Weights of a small multi-label audio tagger: trained on single English command words and digits, spoken by a formant synthesiser in many voices.
Rows from block 3 of a small multi-label audio tagger, named by matrix and row number. Rows with one number belong to one neuron. Each number is 200 + 20 x the weight over its row's rms, rounded and kept within 0 to 999. All counts start at 0.
After each neuron's rows are labels from the 100 clips, of 14976, where the neuron reaches its highest value: "strongest on" is what is common among them. Only what is clearly more common there than usual is listed. The data: single English command words and digits, spoken by a formant synthesiser in many voices. In brackets: how many of the 100.
# fc1: first MLP up (model.blocks.3.ff1.fc1.weight, 2304x384), inputs 128-255
# fc2: first MLP down (model.blocks.3.ff1.fc2.weight, 384x2304, transposed), outputs 128-255

fc1.450,200,207,197,218,197,179,213,208,186,197,256,160,182,226,190,183,207,229,191,203,194,186,164,215,173,209,231,213,169,167,197,211,167,191,218,220,193,218,212,161,178,234,211,218,166,189,206,180,171,248,207,180,169,218,169,218,184,216,157,201,194,159,230,227,184,221,212,211,211,188,166,186,205,151,163,189,212,231,207,189,182,216,177,211,179,229,172,168,176,199,180,197,220,180,202,204,210,210,213,187,210,228,237,215,205,200,209,208,218,192,213,193,193,200,214,216,218,163,199,175,198,210,170,200,192,198,250,206
fc2.450,230,204,204,245,193,194,195,225,174,178,206,200,230,216,190,211,215,229,182,170,195,216,191,201,222,200,181,162,246,179,204,205,232,185,184,174,198,174,209,182,160,166,199,196,217,203,191,163,205,185,188,205,213,232,192,184,167,204,184,206,192,212,202,221,208,214,178,180,191,207,219,233,198,184,216,225,216,223,192,203,229,186,189,200,206,203,194,192,190,226,218,187,221,210,187,180,209,194,197,194,210,186,208,186,186,200,195,196,197,172,223,212,245,224,188,186,180,198,176,178,222,177,230,177,182,188,248,196
strongest on: /l/ (100); /m/ (44); word: louder (31); word: volume (28)

fc1.683,214,243,164,189,211,183,185,218,199,204,178,210,159,224,170,184,189,217,214,194,200,194,201,209,225,169,204,207,201,203,180,199,203,195,181,213,209,200,203,211,223,242,182,199,213,208,197,214,167,186,208,183,222,221,191,198,216,163,195,223,178,196,218,215,217,220,195,177,238,202,187,186,219,218,169,192,230,188,224,228,198,202,189,207,209,205,189,211,219,203,242,230,180,199,195,194,208,200,188,240,247,149,209,198,171,159,196,190,204,191,191,205,177,209,178,217,227,207,190,188,178,190,193,222,173,187,203,189
fc2.683,190,227,207,234,191,190,204,165,195,170,176,200,245,183,179,227,192,205,184,220,181,176,225,201,195,200,187,223,220,178,233,225,174,163,175,197,212,192,205,199,211,164,200,205,202,222,210,190,181,189,216,224,196,196,228,147,168,185,182,186,166,229,200,207,187,182,157,229,186,192,196,220,227,189,173,203,187,191,213,177,182,167,227,199,226,213,229,197,227,201,180,195,212,174,230,190,209,175,186,242,213,195,221,223,224,216,212,197,179,206,195,146,220,197,179,183,197,231,207,214,230,216,186,207,198,224,195,224
strongest on: /s/ (66); whispered (57); mains hum (50); /k/ (49)

fc1.88,206,231,241,169,178,198,223,223,194,213,231,220,184,192,216,203,209,173,218,167,181,225,204,197,211,227,193,190,210,220,240,201,238,201,206,214,223,176,226,160,217,188,186,195,168,183,225,206,171,257,158,197,177,184,205,220,215,205,211,192,220,212,196,180,199,184,217,198,179,197,205,204,222,213,217,224,151,194,196,217,193,191,207,195,190,232,172,231,206,196,197,212,225,190,218,185,182,192,182,218,177,222,188,178,196,251,208,198,175,213,217,209,198,192,219,161,233,190,172,202,193,211,192,190,223,199,221,203
fc2.88,199,160,213,212,212,197,219,197,217,240,215,211,242,213,195,191,200,224,185,195,208,211,175,207,214,197,176,229,170,161,196,207,214,229,216,180,183,195,225,169,227,157,157,204,208,204,168,231,177,222,208,202,200,196,161,190,220,237,187,219,198,218,197,233,197,213,157,165,199,202,173,205,206,208,202,221,219,193,201,230,195,219,173,224,185,192,168,208,196,191,230,186,203,218,199,209,163,190,206,184,174,215,231,197,212,210,187,191,192,203,194,207,226,200,217,229,197,187,215,227,232,200,224,174,165,202,201,230
strongest on: clipping (48); thin (high-pass) (41); rumble (33)

fc1.661,179,211,201,188,215,180,224,167,194,137,285,172,187,202,217,200,174,210,196,205,230,165,207,209,223,204,167,201,199,177,189,231,152,223,164,215,222,202,230,195,173,241,205,183,200,191,183,213,209,213,215,217,195,173,195,196,189,159,224,215,183,184,206,207,205,207,222,190,228,207,164,150,198,229,198,219,208,178,191,206,179,201,184,183,202,176,196,204,161,206,179,205,228,189,191,212,201,192,239,204,198,243,192,231,170,216,255,200,206,210,217,203,206,204,207,177,241,184,200,202,193,180,175,180,185,201,174,208
fc2.661,180,224,191,250,228,186,192,205,160,190,188,207,218,215,197,168,198,164,208,179,194,208,229,204,198,170,227,219,211,226,219,208,174,229,170,191,214,219,186,204,195,217,217,183,212,173,200,163,269,203,229,222,215,202,200,202,220,181,203,218,183,202,192,214,196,221,214,202,223,229,185,181,188,212,177,224,173,165,204,206,188,226,177,227,161,187,212,173,165,213,173,202,186,180,223,202,185,171,246,181,184,210,171,200,180,218,251,186,198,148,188,199,203,231,197,193,214,189,221,231,175,171,192,180,228,179,164,239
strongest on: /ɹ/ (100); /ɑ/ (80); word: alarm (46); word: start (34)

fc1.133,204,186,188,157,206,201,202,174,192,183,231,197,205,190,195,254,194,185,233,204,199,181,182,203,212,181,213,218,202,213,198,173,218,217,195,205,211,215,178,224,213,225,204,192,210,176,195,195,197,229,191,187,196,233,216,193,190,218,226,191,210,184,221,227,222,210,233,173,237,208,218,195,180,183,195,194,220,182,190,215,219,177,198,213,164,226,235,215,205,221,184,180,178,194,228,192,211,201,187,233,246,212,179,186,223,188,181,211,198,182,203,207,170,177,189,225,183,189,198,200,210,268,207,202,240,182,200,182
fc2.133,197,201,208,214,207,183,193,200,210,171,228,203,212,221,184,184,214,182,192,182,211,172,174,220,213,223,178,219,165,183,198,191,205,163,195,208,196,221,180,203,239,175,207,176,176,232,199,196,173,182,200,231,184,192,200,207,166,231,246,234,176,175,196,225,198,185,217,210,190,212,175,196,219,225,197,218,232,226,179,193,191,203,194,183,215,217,210,222,222,209,194,169,194,204,218,234,165,207,208,217,188,231,235,197,164,214,209,218,199,200,209,212,190,216,232,203,207,197,218,205,215,154,201,222,195,232,200,209
strongest on: /ɹ/ (86); /ɑ/ (80); /m/ (75); /ə/ (74)

fc1.37,190,225,187,188,187,172,147,157,183,180,234,161,212,201,204,201,201,180,187,178,177,159,192,186,205,218,196,170,188,198,189,210,190,227,229,191,173,213,209,216,192,203,193,201,212,198,194,181,195,202,207,220,200,185,202,227,187,215,201,237,204,196,209,183,183,232,221,182,211,221,215,187,214,212,209,193,182,215,187,238,201,196,196,167,196,217,197,212,204,179,197,202,225,201,214,148,199,226,216,214,231,196,170,221,184,188,200,153,199,194,206,202,200,220,203,138,207,198,159,204,221,185,183,213,194,218,213,215
fc2.37,184,199,202,227,178,169,181,178,214,191,183,215,172,208,180,201,185,203,185,193,187,214,187,194,215,159,203,169,211,212,228,173,202,186,198,163,227,199,238,197,160,199,145,208,179,243,181,210,196,177,191,214,218,242,209,177,173,178,212,189,236,171,210,191,196,231,209,190,200,205,202,198,175,175,219,197,210,182,199,196,212,172,173,160,197,180,192,196,221,206,224,189,224,214,207,188,182,222,197,172,208,229,168,191,202,192,231,202,191,211,231,230,209,173,183,218,186,182,200,195,218,190,151,203,211,241,228,213
strongest on: muffled (low-pass) (60); /f/ (38); /tʃ/ (36); /dʒ/ (25)

fc1.433,208,201,196,218,195,176,190,204,180,183,189,178,184,214,211,197,149,226,251,180,185,198,195,203,196,209,191,202,183,217,216,217,225,187,195,195,181,181,148,183,208,210,176,216,153,207,195,175,173,202,215,193,203,178,214,190,191,192,207,194,180,240,231,181,242,159,196,191,207,215,187,185,205,180,210,184,196,203,189,195,211,173,197,172,224,216,191,181,203,183,169,225,193,184,182,174,172,223,171,150,193,212,185,230,179,219,220,212,191,178,224,211,158,206,194,173,229,203,151,222,229,232,185,190,189,210,209,212
fc2.433,222,177,208,215,185,167,179,206,163,167,195,209,208,189,213,213,188,192,180,200,217,199,187,204,211,184,191,205,191,179,191,202,212,216,224,204,190,194,215,215,226,246,222,201,201,192,233,197,139,205,214,180,203,163,206,203,195,199,179,169,209,180,216,212,210,187,190,187,219,197,165,202,176,172,215,194,195,213,219,195,214,192,196,188,217,205,218,197,162,142,190,178,233,228,198,177,205,226,204,214,163,152,225,188,153,183,149,187,189,190,223,223,208,224,178,210,185,177,219,203,188,234,214,170,220,197,197,188
strongest on: clipping (62); rumble (36); pink noise (35); muffled (low-pass) (29)

fc1.319,227,179,201,219,212,216,239,188,209,220,218,179,225,183,196,195,220,217,214,213,190,203,192,188,191,202,225,230,189,175,200,236,192,214,192,193,159,195,187,196,208,190,217,198,175,220,196,178,181,202,158,185,176,192,180,201,227,222,219,176,215,218,204,209,198,184,173,178,173,183,187,204,177,265,195,192,190,207,198,217,157,190,230,184,203,178,179,227,223,178,186,179,182,202,208,210,209,197,225,174,216,161,179,227,221,201,164,185,178,210,216,202,187,208,226,212,191,191,226,193,203,184,200,167,165,214,228,189
fc2.319,198,198,203,221,208,188,221,184,207,194,221,202,198,195,166,190,180,193,174,203,195,189,170,228,184,149,231,221,212,206,222,220,205,224,215,181,165,224,186,205,224,222,189,185,182,162,157,213,189,215,205,181,219,228,177,206,219,204,206,249,202,181,221,171,177,191,192,210,162,208,179,204,202,176,192,222,149,210,204,194,205,187,214,219,237,218,215,200,198,216,201,208,200,234,172,210,203,209,185,177,177,227,205,199,165,194,171,202,209,186,231,198,204,186,206,194,198,202,173,210,189,211,195,162,227,208,217,227
strongest on: muffled (low-pass) (99); rumble (57); pink noise (36)

fc1.175,188,210,206,179,172,195,232,209,211,212,242,182,216,197,193,199,187,188,185,200,189,169,198,169,192,154,208,201,219,203,195,243,189,176,202,194,205,173,185,185,176,205,222,191,227,185,180,191,196,210,208,182,177,224,188,202,206,186,255,193,202,165,213,235,181,238,202,208,199,140,205,210,197,221,201,183,202,190,178,205,220,174,193,173,194,222,176,170,214,203,218,183,226,210,214,175,192,176,202,214,163,238,196,222,185,192,207,196,205,215,238,200,210,219,178,199,171,200,187,215,195,165,188,195,183,193,214,242
fc2.175,191,184,196,196,177,213,213,178,193,217,192,212,198,211,183,173,221,193,205,200,190,187,168,198,216,182,190,210,193,189,209,201,169,187,193,196,185,197,201,185,196,206,190,191,238,184,185,197,312,210,215,193,169,188,181,211,194,193,214,183,174,214,210,238,195,202,188,207,187,165,208,188,230,214,185,213,194,204,159,181,186,196,176,193,186,180,220,180,199,216,162,196,222,203,228,214,232,177,194,205,170,188,228,200,213,232,183,238,213,185,199,213,175,203,193,229,183,205,204,204,165,146,179,188,206,208,153,194
strongest on: /l/ (60); /ɝ/ (41); /oʊ/ (38); /aɪ/ (28)

fc1.447,216,214,238,191,202,223,220,224,187,171,225,210,196,194,218,188,236,202,194,196,214,183,184,223,207,209,223,225,171,185,200,204,224,194,203,213,228,189,194,212,201,155,224,216,226,209,215,197,181,206,165,206,219,191,207,199,202,184,210,221,211,213,218,201,174,196,238,223,197,187,183,187,204,233,212,179,202,192,195,194,221,190,194,203,179,216,215,227,198,208,206,173,203,220,226,230,220,211,197,221,210,192,175,171,183,187,204,204,216,201,205,183,203,206,224,214,199,213,210,184,219,208,216,209,191,196,232,191
fc2.447,180,214,178,194,205,199,196,201,162,175,163,197,210,178,225,217,226,225,213,182,183,185,182,198,180,171,212,219,206,193,214,172,183,187,199,227,189,219,197,220,207,174,201,208,138,180,190,188,238,228,181,170,183,180,214,172,227,236,206,207,207,248,203,212,175,214,197,193,181,180,198,211,192,235,232,207,210,203,159,209,193,230,204,199,218,197,238,194,222,222,183,163,212,216,190,208,194,233,195,172,207,213,196,225,197,185,232,185,212,250,208,207,228,210,213,206,167,220,236,184,212,239,223,212,197,211,176,200
strongest on: clipping (88)

fc1.623,205,219,201,158,188,216,237,227,176,186,196,226,203,191,200,194,218,213,235,193,219,184,157,226,198,207,191,218,200,183,189,174,209,205,205,185,198,179,195,218,217,187,238,214,215,197,192,226,183,200,208,195,223,221,191,188,215,218,174,194,224,177,200,184,193,189,177,181,215,183,207,182,207,230,251,195,239,193,204,205,179,166,167,219,195,192,205,188,201,201,196,192,179,208,192,224,209,209,185,184,214,202,176,235,179,196,230,166,228,225,195,205,226,184,219,210,197,188,193,189,192,212,193,190,197,187,214,204
fc2.623,237,191,230,163,214,177,205,221,187,223,202,209,207,182,221,192,203,211,186,207,218,232,189,205,199,240,168,198,220,207,215,180,182,175,199,213,190,185,197,175,173,176,216,206,159,209,187,168,134,160,217,219,234,193,195,182,237,240,176,188,167,209,197,202,177,222,165,215,182,187,205,177,179,195,177,212,237,202,186,198,196,207,213,207,143,177,240,194,207,173,201,189,169,224,214,218,174,207,215,199,194,215,216,202,184,208,235,190,199,247,196,190,203,171,230,213,196,205,205,207,176,175,204,210,221,202,196,188
strongest on: clipping (94); whispered (40)

fc1.582,218,196,207,235,195,160,184,186,207,201,236,194,211,229,206,191,236,204,186,241,210,170,200,204,223,191,221,230,179,171,194,198,206,200,214,210,207,188,182,213,194,207,183,218,198,214,187,208,199,197,191,217,201,243,232,214,195,202,201,231,189,166,189,202,201,170,244,188,213,174,167,199,170,223,222,188,186,207,189,181,201,203,215,219,231,202,216,206,191,214,187,212,206,229,222,171,201,190,195,194,164,202,155,233,200,196,200,192,206,212,190,208,202,244,191,202,220,195,237,188,184,229,189,220,208,189,173,189
fc2.582,210,196,208,183,206,188,172,196,164,186,201,213,229,211,176,201,208,194,184,184,225,173,200,183,188,234,206,220,212,181,239,194,231,217,233,198,209,193,205,199,222,189,196,205,177,204,233,189,223,212,168,201,190,219,215,222,189,233,211,185,225,214,179,203,224,215,207,232,231,219,221,200,223,218,165,215,173,245,194,204,204,206,207,215,196,191,200,196,233,217,178,200,200,200,221,202,209,254,203,184,205,186,222,206,189,185,232,184,172,178,231,181,216,198,232,210,196,195,178,206,197,209,185,207,199,223,182,199
strongest on: /l/ (59); clipping (50); /s/ (41); /ə/ (27)

fc1.47,213,204,206,201,173,213,170,189,201,206,187,184,209,221,185,197,195,175,198,215,176,260,206,205,232,202,213,203,206,233,205,195,205,209,221,198,194,196,190,222,156,198,186,181,150,204,173,170,203,170,199,203,219,198,218,159,180,187,188,202,217,194,209,169,172,203,197,199,235,198,210,217,215,221,193,213,184,225,160,186,192,187,218,203,187,190,229,166,211,191,194,221,201,194,194,163,211,230,189,191,202,208,199,183,183,208,150,178,196,205,186,187,182,233,153,200,185,226,155,190,215,232,191,228,180,230,226,182
fc2.47,225,156,225,208,177,183,189,176,203,218,203,190,175,194,210,223,186,177,233,212,191,185,215,195,155,181,210,193,207,183,181,166,231,188,177,220,197,206,211,202,211,213,199,189,222,190,240,181,181,224,187,113,176,166,218,202,206,199,179,189,194,169,210,184,209,156,191,181,214,204,193,218,183,166,214,162,185,202,213,244,183,232,205,204,175,164,199,203,166,234,194,211,220,185,224,237,187,196,207,187,168,225,203,175,230,172,181,177,213,188,175,190,218,198,219,172,217,199,231,219,183,183,188,189,232,193,216,184
strongest on: muffled (low-pass) (52); rumble (49)

fc1.254,196,177,178,188,185,198,194,207,203,177,250,184,175,219,220,176,229,218,195,207,202,199,190,204,175,217,185,226,199,187,208,217,182,199,207,167,207,214,168,189,209,221,231,185,191,185,145,217,191,241,197,183,163,242,189,192,196,239,204,202,180,215,229,203,202,206,205,194,187,182,197,211,197,198,200,185,211,212,196,180,207,212,180,212,165,198,185,191,193,255,200,221,240,223,229,158,212,199,182,195,198,188,216,201,210,209,194,192,202,192,188,174,178,175,223,235,221,155,173,182,203,176,179,171,228,232,203,214
fc2.254,191,189,207,200,190,207,187,196,204,180,189,200,234,191,209,225,171,228,155,157,186,220,200,181,197,185,204,203,230,200,204,216,205,183,174,196,194,185,180,201,205,164,188,183,193,202,207,180,180,203,185,157,172,210,183,198,165,224,187,207,175,226,185,202,161,177,210,186,205,184,194,192,213,195,206,233,210,211,205,168,201,192,193,225,193,217,193,171,167,204,209,189,175,194,179,136,216,174,199,193,199,195,201,196,224,213,174,209,176,190,203,215,221,230,205,197,197,222,179,232,220,215,200,207,186,224,178,178
strongest on: /l/ (98); /n/ (71); /ə/ (50); /æ/ (48)

fc1.306,214,197,221,189,180,182,205,238,197,191,211,188,187,218,204,201,212,185,187,195,215,186,216,199,179,182,219,175,195,190,215,198,199,183,199,195,173,184,237,193,187,247,206,184,199,204,216,210,219,243,180,246,166,203,173,207,180,231,205,250,199,155,220,228,175,195,199,191,228,138,221,236,199,175,180,146,255,193,206,216,231,210,217,208,202,178,192,225,142,176,212,167,168,191,201,187,182,182,190,198,249,195,192,228,184,205,201,232,197,222,192,196,204,166,169,202,177,223,203,210,212,222,222,220,202,217,173,185
fc2.306,195,193,209,199,209,179,222,187,191,211,187,210,210,191,192,232,210,169,199,187,196,189,239,206,190,221,197,169,230,211,178,193,213,199,204,167,198,205,202,213,197,218,201,205,201,199,191,230,233,200,205,216,209,218,213,220,201,174,168,238,214,207,227,213,176,170,196,207,158,153,189,203,189,196,163,182,173,181,230,190,215,191,211,182,199,178,187,204,203,167,185,182,184,202,213,203,197,180,197,165,231,194,179,192,197,245,204,285,218,196,212,185,206,187,227,217,212,194,163,189,199,217,209,195,202,218,196,178
strongest on: /l/ (56); /n/ (54); /ɝ/ (40); word: learn (35)

fc1.493,177,211,193,180,168,200,246,233,226,189,194,170,208,212,212,177,232,213,158,187,189,201,206,194,223,164,205,189,179,188,222,212,192,225,226,192,226,203,235,171,174,184,159,191,193,191,207,167,182,201,207,222,244,191,208,162,213,179,241,167,192,249,184,211,166,226,150,194,201,244,195,177,192,236,196,193,217,199,213,227,180,199,211,208,168,222,220,189,172,215,184,179,192,180,191,232,182,172,195,211,176,211,226,183,206,165,189,200,184,184,190,235,189,183,208,211,190,208,238,198,193,226,177,209,190,204,189,210
fc2.493,195,205,193,202,211,179,221,233,187,204,194,176,193,207,219,223,209,206,216,202,215,192,206,212,189,176,183,195,213,224,165,222,231,177,191,188,201,217,222,178,192,160,211,223,201,149,216,218,175,204,188,206,204,245,211,197,176,203,187,187,188,178,223,182,211,182,185,203,178,208,221,189,215,220,179,192,225,204,190,208,205,243,168,217,176,219,179,208,239,221,200,209,200,198,207,212,204,153,196,207,198,252,186,206,179,212,192,151,203,190,221,189,169,186,186,217,193,220,208,232,204,164,218,214,202,206,230,193
strongest on: clipping (92); muffled (low-pass) (32)

fc1.149,202,208,179,199,213,177,254,202,240,165,257,167,194,200,212,202,193,178,205,204,232,189,233,203,232,202,203,177,219,205,186,226,147,233,175,229,210,186,233,211,194,242,190,196,246,203,177,212,201,190,193,203,181,167,212,203,232,185,231,184,208,199,239,238,220,195,210,164,208,225,166,146,180,229,194,226,196,181,201,216,204,225,171,208,200,178,184,196,177,214,195,200,234,184,221,212,187,197,239,209,205,262,182,229,173,192,248,200,215,184,202,185,210,196,180,186,218,192,178,179,167,195,193,193,195,192,181,194
fc2.149,203,197,207,223,222,187,207,195,155,187,186,197,204,203,189,181,177,191,216,211,204,211,225,188,183,179,212,221,210,209,196,203,175,243,154,212,198,218,204,202,226,236,214,203,204,168,176,188,257,157,206,221,192,175,198,183,237,198,210,225,187,202,197,202,215,198,191,202,214,203,202,170,206,218,178,201,167,167,178,200,183,233,179,208,197,181,208,169,192,224,159,199,184,186,218,164,178,190,237,232,198,225,179,241,156,209,240,219,182,215,191,189,183,246,184,177,207,185,233,216,219,180,191,184,205,190,190,221
strongest on: /ɹ/ (100); /ɔ/ (70); /f/ (70); word: four (36)

fc1.462,165,237,200,213,241,197,183,231,192,192,235,202,211,219,188,196,196,154,193,199,193,222,174,214,227,219,204,193,171,209,242,225,228,228,199,172,210,237,187,188,168,198,204,200,182,177,227,206,168,246,203,228,213,189,168,236,193,175,216,222,174,221,220,219,185,179,201,195,194,211,215,190,235,187,191,213,218,219,200,194,202,205,214,206,218,221,203,187,187,198,222,223,260,212,210,223,214,188,244,227,170,201,182,216,165,231,208,164,195,218,173,235,180,203,177,188,202,204,164,209,182,208,180,224,197,173,169,235
fc2.462,184,216,171,187,215,187,210,200,172,195,202,173,214,209,231,171,191,188,206,197,207,193,232,206,183,210,198,201,195,202,193,165,193,211,203,191,237,201,176,210,184,157,210,206,199,208,223,182,242,219,187,241,206,245,184,191,183,215,231,211,205,167,229,210,187,211,173,190,192,211,186,191,215,145,194,194,197,151,181,224,205,202,228,195,179,207,187,216,224,210,242,181,193,196,183,235,193,205,197,191,198,214,192,183,198,174,178,205,227,182,211,208,175,173,186,198,210,177,186,207,217,211,189,188,186,198,191,215
strongest on: clipping (63); pink noise (40); /ə/ (28)

fc1.119,210,200,206,186,170,191,245,201,247,186,215,165,202,189,227,188,184,206,204,218,185,208,222,204,230,197,204,225,197,228,209,178,190,226,197,216,181,193,218,216,199,207,194,209,231,214,204,191,178,241,201,186,201,162,159,197,216,189,231,199,196,218,242,215,187,203,246,187,175,193,185,166,198,203,186,197,195,180,204,223,206,200,236,186,206,186,199,210,171,210,215,212,228,216,188,179,196,190,213,205,211,268,200,199,171,220,210,211,201,198,170,200,185,174,209,217,216,243,231,148,190,191,222,192,195,218,209,207
fc2.119,197,225,206,197,194,189,198,208,206,199,222,221,166,194,232,206,231,204,222,199,214,191,178,182,205,217,167,216,207,164,226,209,201,234,189,193,210,199,174,208,227,201,181,195,184,180,179,190,238,210,189,203,210,208,216,254,201,169,174,194,206,232,174,226,192,169,153,242,221,222,208,184,179,216,225,230,242,197,210,185,190,189,193,195,196,228,171,223,224,200,210,201,187,175,185,183,188,177,212,185,175,227,211,196,176,201,200,172,208,190,215,222,246,207,201,206,193,189,193,200,199,218,178,216,195,188,214,200
strongest on: /ɹ/ (99); /t/ (99); /i/ (80); /ɪ/ (80)

fc1.330,178,215,203,216,203,241,182,207,180,227,210,212,177,182,211,220,191,192,183,176,191,187,186,210,219,201,168,213,197,205,204,172,212,218,210,207,230,186,195,204,198,203,209,196,189,179,208,165,199,195,167,198,205,255,200,210,211,186,227,188,217,175,211,210,211,190,245,200,230,208,187,153,186,170,189,188,189,191,168,241,207,184,176,227,229,182,199,214,233,217,235,187,214,194,199,188,193,189,210,223,205,166,234,197,196,218,207,221,218,230,195,196,212,194,217,200,194,192,147,200,176,204,216,202,213,187,192,210
fc2.330,200,197,202,203,177,195,218,203,203,159,234,204,199,168,202,177,192,210,172,222,194,188,209,190,200,238,228,205,250,213,192,204,185,199,222,199,185,209,195,195,193,226,216,175,198,186,230,211,197,196,200,189,193,192,198,187,189,235,194,212,218,196,178,188,204,177,188,233,197,183,203,177,222,234,218,228,196,205,177,174,201,209,234,205,201,253,185,147,198,186,228,188,181,214,197,190,217,227,206,184,214,206,209,174,199,165,198,209,209,176,182,182,171,202,188,206,212,212,188,214,228,197,197,187,202,231,223,204
strongest on: /l/ (74); rumble (64); /æ/ (39); /h/ (34)

fc1.388,197,209,196,191,215,230,236,209,176,225,218,195,184,195,190,165,178,183,205,209,193,206,160,205,191,192,197,166,212,220,200,194,180,182,187,183,176,191,211,188,229,221,164,207,199,193,194,201,197,233,200,228,151,195,225,223,194,211,208,205,224,232,220,178,223,188,194,180,211,237,200,176,222,169,194,231,214,189,203,240,198,195,193,217,191,202,200,198,204,175,178,212,239,181,211,191,184,180,192,167,218,213,204,214,213,210,209,229,203,221,188,217,197,198,206,229,199,191,201,179,197,206,138,248,171,194,124,221
fc2.388,195,212,196,215,183,196,204,208,186,211,174,216,216,202,245,200,185,203,234,212,218,168,180,236,182,207,197,209,199,219,153,183,179,192,170,210,205,183,191,198,196,199,183,176,185,166,184,214,144,213,178,231,173,186,194,192,219,194,207,200,192,186,194,215,194,234,170,209,199,136,198,200,217,205,194,216,200,168,188,186,220,156,210,189,204,192,180,198,209,193,189,216,207,205,206,208,196,191,210,197,188,207,183,190,191,214,191,203,180,215,198,208,167,224,204,243,195,220,183,203,182,215,166,187,209,206,177,219
strongest on: /ɹ/ (87); /t/ (49); /ɔ/ (34); /w/ (30)

fc1.485,193,232,164,236,211,214,233,195,176,226,195,214,207,200,196,178,213,211,226,231,155,203,185,210,175,202,212,211,192,201,195,170,211,204,204,154,189,190,229,227,214,168,222,231,224,196,205,233,145,213,212,206,219,238,215,194,208,202,193,165,210,219,220,193,206,193,212,167,204,165,219,197,207,220,191,235,209,153,198,196,198,186,219,198,230,180,211,213,165,223,210,214,191,190,159,178,198,196,225,214,207,214,182,232,215,179,218,164,187,236,201,190,187,208,209,212,177,209,199,156,227,225,199,201,187,164,238,212
fc2.485,163,211,189,238,218,178,212,208,168,179,185,229,194,216,212,193,257,169,197,215,237,216,215,155,219,200,220,183,226,206,208,170,195,176,215,193,198,223,239,198,179,198,208,217,178,150,219,198,185,151,198,196,179,229,181,188,217,202,184,191,194,165,218,190,183,223,167,184,211,183,180,192,195,215,178,208,197,165,190,214,205,151,185,209,174,221,229,186,221,208,186,208,195,232,233,210,199,189,209,219,188,193,171,185,185,198,178,210,233,210,220,199,183,182,183,222,195,183,197,177,194,173,190,183,188,215,207,189
strongest on: clipping (59); pink noise (53); whispered (28)

fc1.353,202,216,209,213,221,202,252,193,206,190,233,175,192,206,197,155,186,184,182,214,212,196,200,190,212,216,183,207,251,225,222,223,180,220,200,224,202,211,202,218,206,177,186,156,231,204,196,167,204,208,191,188,202,166,215,201,202,201,226,193,187,202,232,189,193,200,222,187,181,195,185,191,180,190,198,199,211,194,197,204,193,180,194,227,188,177,175,207,138,208,208,228,231,196,192,196,218,188,243,199,223,248,200,226,191,228,206,217,208,178,209,180,195,188,193,193,210,195,197,210,169,214,178,198,180,205,222,231
fc2.353,214,210,181,201,218,214,214,217,168,161,193,216,199,225,226,172,207,167,227,193,201,209,217,190,197,174,231,168,205,188,177,197,204,217,177,210,200,204,211,209,222,192,203,185,226,199,201,211,250,212,245,197,196,194,196,218,213,228,181,211,200,214,208,218,197,214,175,211,195,200,183,176,197,203,181,221,165,145,195,228,242,225,185,223,179,181,159,185,201,214,185,215,189,174,234,166,183,185,193,209,149,205,204,196,186,187,264,189,187,207,203,208,221,202,205,194,201,176,218,226,200,165,181,167,229,178,194,183
strongest on: /ɹ/ (100); /t/ (97); /i/ (56); word: repeat (56)

fc1.617,200,193,202,196,192,184,251,186,195,201,189,204,212,214,198,190,176,206,165,192,193,200,228,225,144,209,195,197,214,195,176,181,201,213,208,181,213,190,225,205,233,193,217,185,235,190,211,183,235,227,190,217,219,237,199,216,181,170,177,208,202,201,198,162,229,215,181,200,155,194,192,224,184,198,185,230,205,197,181,256,235,199,171,246,177,220,229,228,181,231,240,182,214,186,184,218,194,203,192,169,216,189,204,196,213,204,229,181,179,227,223,186,203,193,201,250,195,186,197,182,214,217,217,183,185,186,186,206
fc2.617,220,177,183,180,171,163,229,203,210,189,184,167,176,198,181,208,172,194,202,194,169,198,213,212,176,204,215,244,218,194,178,232,171,260,186,215,207,187,247,222,194,193,163,196,190,206,178,196,195,197,227,252,201,167,213,226,196,180,219,207,202,220,229,192,239,194,201,239,241,232,208,195,169,167,219,225,209,240,240,171,194,190,209,214,197,180,186,210,202,205,228,176,215,218,197,225,216,204,199,193,199,213,194,184,209,197,190,164,197,207,187,185,173,179,211,210,232,219,169,193,193,168,191,204,206,185,204,179
strongest on: /ɹ/ (59); /i/ (55); /θ/ (55); word: three (55)

fc1.411,228,191,209,203,194,166,188,177,188,210,204,196,196,232,195,176,184,211,211,194,168,233,211,191,151,232,195,203,201,182,211,192,186,206,212,212,194,228,172,191,212,195,187,192,183,193,179,192,144,202,204,189,132,213,190,199,189,196,182,230,170,162,181,189,216,210,183,200,175,187,220,194,208,180,220,184,190,205,201,191,169,205,166,229,227,195,237,208,210,221,188,205,222,190,197,193,207,180,221,240,212,186,215,195,246,215,210,206,212,183,213,186,179,188,223,175,192,163,197,193,221,221,206,158,213,216,233,189
fc2.411,212,232,174,210,190,221,189,211,216,195,196,240,225,191,198,170,209,195,215,243,212,197,197,214,197,195,194,176,229,199,173,212,213,188,188,179,197,212,217,195,197,191,185,233,199,172,164,198,241,210,200,221,180,229,218,196,176,211,224,215,181,178,180,221,239,166,249,207,215,189,222,209,201,186,184,238,201,197,210,195,206,223,203,205,218,184,180,181,190,208,199,209,206,185,193,184,212,207,191,211,219,188,184,175,207,236,207,186,220,208,206,197,197,233,175,193,177,183,187,217,206,158,213,195,210,182,216,174
strongest on: /l/ (100); /ɝ/ (96); /n/ (78); word: learn (78)